{
  "model": "CTC image transcriber",
  "crop_scale_min": 1,
  "init": "torch_default",
  "lr": 0.0048,
  "momentum": 0.95,
  "steps": 3500,
  "epochs": 2.5,
  "weight_decay": 0.2
}
Rows from block 7 of a small CTC image transcriber, named by matrix and row number. Rows with one number belong to one channel. Each number is 128 + 32 x the weight over its row's rms, rounded and kept within 0 to 255. All counts start at 0. Numbers have three digits each.
After each channel's rows are labels from the 100 images, of 14976, where the channel reaches its highest value: "peak on" is the class under the peak. Only what is clearly more common there than usual is listed. The data: short English words printed on busy colour backdrops. In brackets: how many of the 100, against the usual share in percent.
# c3: 3x3 conv (model.blocks.7.c3.weight, 128x128x3x3, each kernel summed), inputs 0-127
# c1: pointwise conv (model.blocks.7.c1.weight, 128x128x1x1), inputs 0-127

c3.97:075103127146167116129158133181156136180117163073081183160187111076119107087135100113176083090146132129045050119098098072114190116132133140127081119189191124112158136169120135145094108121117163133135146125131112102146139068092136065140145107112129109167102173124111119141138146163101138082081116171126114073103116132146136139193180131100088069100105092123104113112167170172136121112099
c1.97:111092103122172091155184095146138123136111100145102103142118098123132117127132066106146153118098143145122103104095084079113156081105079108173088099162049111122197070115127133095119095105150148168189133150180123133167176117096114131144135077114180102106137154098048144132120116150081181111121041129098099115121090144166097175117124152153134109082137107182129123096037122134150118069148
peak on: letter w (48 vs 0.1)

c3.90:145121141171148143114093065136128074102154098173119144135098149144150060094159129126152162061042129149132125107105096069115156065112202083160120094138188154119121114128132153089072110080175157102087082164138134173101149083139122109166191112120167173132120161161080158138064143129115083065143080124119168142113126103131149133101119086117104139125117135118143115156134107104066104174162
c1.90:120149084158155172123094106145098134110161121132126082112112135139145106078096141155146123138100114109140154145068165129131098049116094111122142120144129139074128117099109149107071056109132122122133065182136095139068106099135052146156173099107155155133134187165148167133057126104101105107206121131063200162124172096154140137060101164107165141112139134098155112112055129132098135124195
peak on: letter i (28 vs 0.1)

c3.56:118059159137125131125104148138120095108131138169145164100182111132090096162112177147192101088107183153082085110115107142082183067100156127155163114168099165114128146089078145097138141128081160112157125159163180139135118145007137148117114146102194121125134159148132131079128090068094096138148128105209098176144117117104160107063117089155125099146106125176158144126154157130150145134085
c1.56:142121099088121094164155174107122106191143108129178129156163094096098104109102124161124124098091160100102096139141122157112120049122148128140160104174096107104120112087047176126107157121059172145144147113116173103146094198075145163160069114111135159155182137149126147083125067123085083148160132117211169172153159116155127073086117068150136168098082103159122130126137119100126172147108
peak on: letter s (41 vs 0.1)

c3.40:158112108097121157150145191108146135153137130094137150141109145101113087177108071112126125127124128104035091135102143129058120097161109077081159118180108101110142078114171075099156117140134114136104080132111150104112096197043134150093136122099087058116116107110135176180117123154138168188167115096135181164093123100083090080118139104126213122130156138099100166107082156168118111138104
c1.40:096127097099081106153162155095066101123129206109128090171099095088170110148091102110152142117134095090118142144114134122058119044191125085132116100116133092112107151138167100121182178119128143098149096147094149150148120138085150155142115150149067062127124132167102147113113097178103116101118142128180178127064080118082102114125145096140138107165166095106082165098077100182155140177062
peak on: letter n (40 vs 0.2)

c3.70:086111161075148105112102162081048160172099116146095101125184179118139110132127158155170105138149181138087134124150140158129132083162087147080139131125195108146105106132130109121093146122185168099153117106161135017095114145142113132157070113197105144083106188149086137175130120168149130132146142141139193144142123101155086101103107158165137172106155169113162148103074095116165153107176
c1.70:100120157084111168141106138127092134148086096140106102089143155096173139128105098103132149143134156073092159154166124115129095062142096139193132112136148094134109112121126131086101125112116099094138051133121114021148109112105130099147092099154137125098105118123143145253090130178100127071113091102124191151066110150171093123093141104110115169172190163097094096109106093114158167150105
peak on: letter n (33 vs 0.2); letter m (25 vs 0.1)

c3.63:090089122107173109093125114128133064143128132150151087201115096167118137141111121109114122131112126125071118092186091109111064140100168128137145124172079105132171163158176155170124150116132055112168109186112163080129204072161115104125136171087095102115108144151098137106145071143080118110047157118105092124109118114139135194127150103099140138109187135114149104040103089140160106151171
c1.63:157128137121202179114131097153163078169097123185108150128100110118120128146139101098108077121106109154110184103106154094097073121125181164080090148162150125092157124143164160116157138116113033111098146153150100106132168108177119090097155071137109124199128149165120090110153101155101121080090089137113110127083151156160144123110094067135111171122108128121104090047116051105087137181167
peak on: letter k (28 vs 0.1)

c3.44:124143141133164157121131049102042107130113196140137104134123128125114138114101130144109144133102090114094106078110076172114130159130103115127136139150158100099152190153119099138107057131113113144181103176116148115093111085065105125146142176114152062139067132130085115124139096104120169075174147189123084038197140098182092157117056113179143104130118099126139108096116120176132155122160
c1.44:086206093123138107077075088117114133090093171162160118113116131100081147084127155114120182183079150131102133128118096165100166144163040128144108132127163092098122128086101149124106066149140109141151202152149136151066101106104126160112151110153127046117075097097116131144156106150201163100098165174126108067133145142153154152159084180150135093099156146149144133136164159142150140125186
peak on: letter n (28 vs 0.2)

c3.37:130125114147129105148136073125085138136117091162098152145137125124136099084104100145135151151150073127135041137023091159137168145138140142098119151205144095135168118080106166104122142118144092076098137081090127155136126128079117135103100113147152071164152214155108124145124120146182097138085186071129127136124102130172148106168156140135122093142071075166112111087125156064135062120067
c1.37:149106138125163107116149110146067102136153119130152126108108092152132141119134156110122148121170118085160120144057079103111146124141156155189112087142089120144163117076119180100127104155169079108134137098110132095122156166101128105209054110169168196115153179128145157125091124142121137119061210111116122132158082139182160149132067174108128067157135088147120088116137176048113062141122
peak on: letter k (38 vs 0.1)

c3.76:132187120113155108132136133130077110099130111096102076152102093112156118155125094152073122144127191119113100171195092129148062096117158122166086098106150107175138092118111120177138131130109120109107080100113174141125080163194114093201105060118110188136162102107145102089086141137107156125117188165147184134086101145178132172142065139111149124155148110113123198126110162090192111157175
c1.76:099123094126140120165113138067103130098102121128098119107101141100185141113119112149069190126134082091100107094149140097147107141075150101131100200116133125170113093135158109170089157106079165084109105067070171143109067106169169043128120117134116139125195093169196155084112137111124097099104104166138213169099121154175165105151111138107140109181142141151101091085145116125099123161096
peak on: letter w (26 vs 0.1)

c3.105:116140144136150118131153102106156032062169136161164047039115161082129121163135085140120164095127125140115104145123107124090113110198155115118119103074127147101153159164064103104097100099101095128139147094114161131183109132101161162135115154065165110181176107094055144106111105094160115088141117126117064124108146142107158119115080120132207132181105090097137139140111107136084159117113
c1.105:136102116094123066124146088108177036094187120116153099070107097087150133143097115145137132116149089146101098155139098108122136106143149118157109104139145175127139195126117093095082090094104107137067160143134118168164070116139101138112134104081166109180199083154068116140110103154136127106155087132080080112073112127038175131121072127150157161123088097088123096151072098119124143162112
peak on: letter d (58 vs 0.1)

c3.5:138087111102160101151122168233166122162154122131164144141168126182144149187092068109071127110090150132074114080091157085154127157098062116099166132132140102163093085149150134183076120124135180137117157129148172094164084111083119139131071101088079153160132082102152160134156117089082158152084155150088142097119109136101075130141096104110130141138171157104152188156131079123135130167141
c1.5:112135117140177065137095094117132133191125140145108137098121116112113118174128086119112125121083157181110119108151079061202107129107136104100172139107113110142080125088167145131123138152145181164100089034111089134131147093071117121137101077104068171122107092098120128158147093123096136241094148136122133126117096135153086170101069138123128150188178136143139168137128137087177122194128
peak on: letter k (39 vs 0.1)

c3.48:194097077111146158160103097127057101139159109145192078154146105141050083132101126152164094123151169115129053219132098149168144117164144124092130103123126134109119189129147118137134114159070087110102100089121133180131089147049090100098131150100148130097124108150164090169126131151131124150160101100122112132145125080178167126142095133109139106125088163170120093050125100150080139187126
c1.48:157090117114121100119137086093108112141121133151186091110140119165024058130085103143168096111121160124097120160122100112217163120144113133106147010161117143116101131175160106110138120135067102081089102083111108171077092149107073076132087119098118125110154129079176141134182112097074079101095136166101123165161123087146149113109127155134104139096102149182140139127130150148114119117139
peak on: letter a (35 vs 0.3)

c3.84:067124134125117080184174100135152112175164181151117119130139146106090151152081103153105120071149169179115095147101130125129194120182113147121197132135134175126078124157098130138105101093160117061167168124182122089145071135039155113156096162134080129144102087119091124139138111131178149175130131115155094146146123143129136134115108098055163104143157052111175112159160143130163199119101
c1.84:095132172088126062228172137092128100170155173114152115133138132125080139134122065127024117071144137097100159146151146111159195100116116124180149145151141147109097153169151078102124112092100113117122183081122142155168135092079147101121129081108111177156097080129136152127145098179133099135103095130176123119104109140183142099097118083107135122166118097112088176151109188069132126093124
peak on: letter s (32 vs 0.1)

c3.18:157112102091136116158080101136071120077155109088117065153129185073162218100129126142064128149105092086146097157145081084185105154159102137114139111175047084116106131099141124137153157127106127118065089179113110158097102121047144126134133114108079138110118130132165141135179148157112108125106108091147171079131143113168143140187131163104142122147149113148085118038092122147120127157096
c1.18:203160119147140103134130146117086120121210093136111134070095141080150171132184144172117130125114106158158113125160118073145112166182130139151146121139091077141160112091165141180152159135100157126104108137150102124092150083083107136171104201158061112091157111173136117124115125210141100095129182122133160055166093084153157129124199120083136113155154142143121103059127095181135148111149
peak on: letter n (30 vs 0.2)

c3.89:086112120134121099112127123068118147148138170161113150140183129124068122109096140128164123083132186157119123123079126098081150099087061133068137133201144123137177159143140081091094082127145122158118119123154079133126109080198133101141152080089179066136138215140121120155195155143127116158140151136172094066121154063175109164147089092178116123155147131166099139100135163152131175117099
c1.89:121083112110113093075148082029102121142151159159120119180146130113086121094090120144169090109155072096151091082105104079078132057127083174112081133170146119105157117120161116097088061096123102134093158164145131150111077101145124101134101063115162065114128130105090119077142149128126102127087169171155094083165146070175121145129087135158118150156102139168114148113102175098113180146146
peak on: letter n (30 vs 0.2)

c3.16:171107136085132110145100161142092094137138182144084096117145159133125122117141122129146142120128159127086129133139130107084138137153131137103155130093163148162068137078131077159150155086159144083138144090207154112102112125040098145112115191123114186067144038085092092105095062136122086140152128121152125070133116076151133098095121070080188171104170114083162131097148130143111185141167
c1.16:104113207091114106174081102119154075140101201155066057134135166111127136108144127118139074152129169144080145165135135105143100117157080141121123122089186109178118133079106140178133110087126105113106175151164145063135076129062131146100093167127134168095193073111138143102119100124146074184142142104179081123123108149182129102078106105116170158126176120119170164154123137119118174108138
peak on: letter o (45 vs 0.2)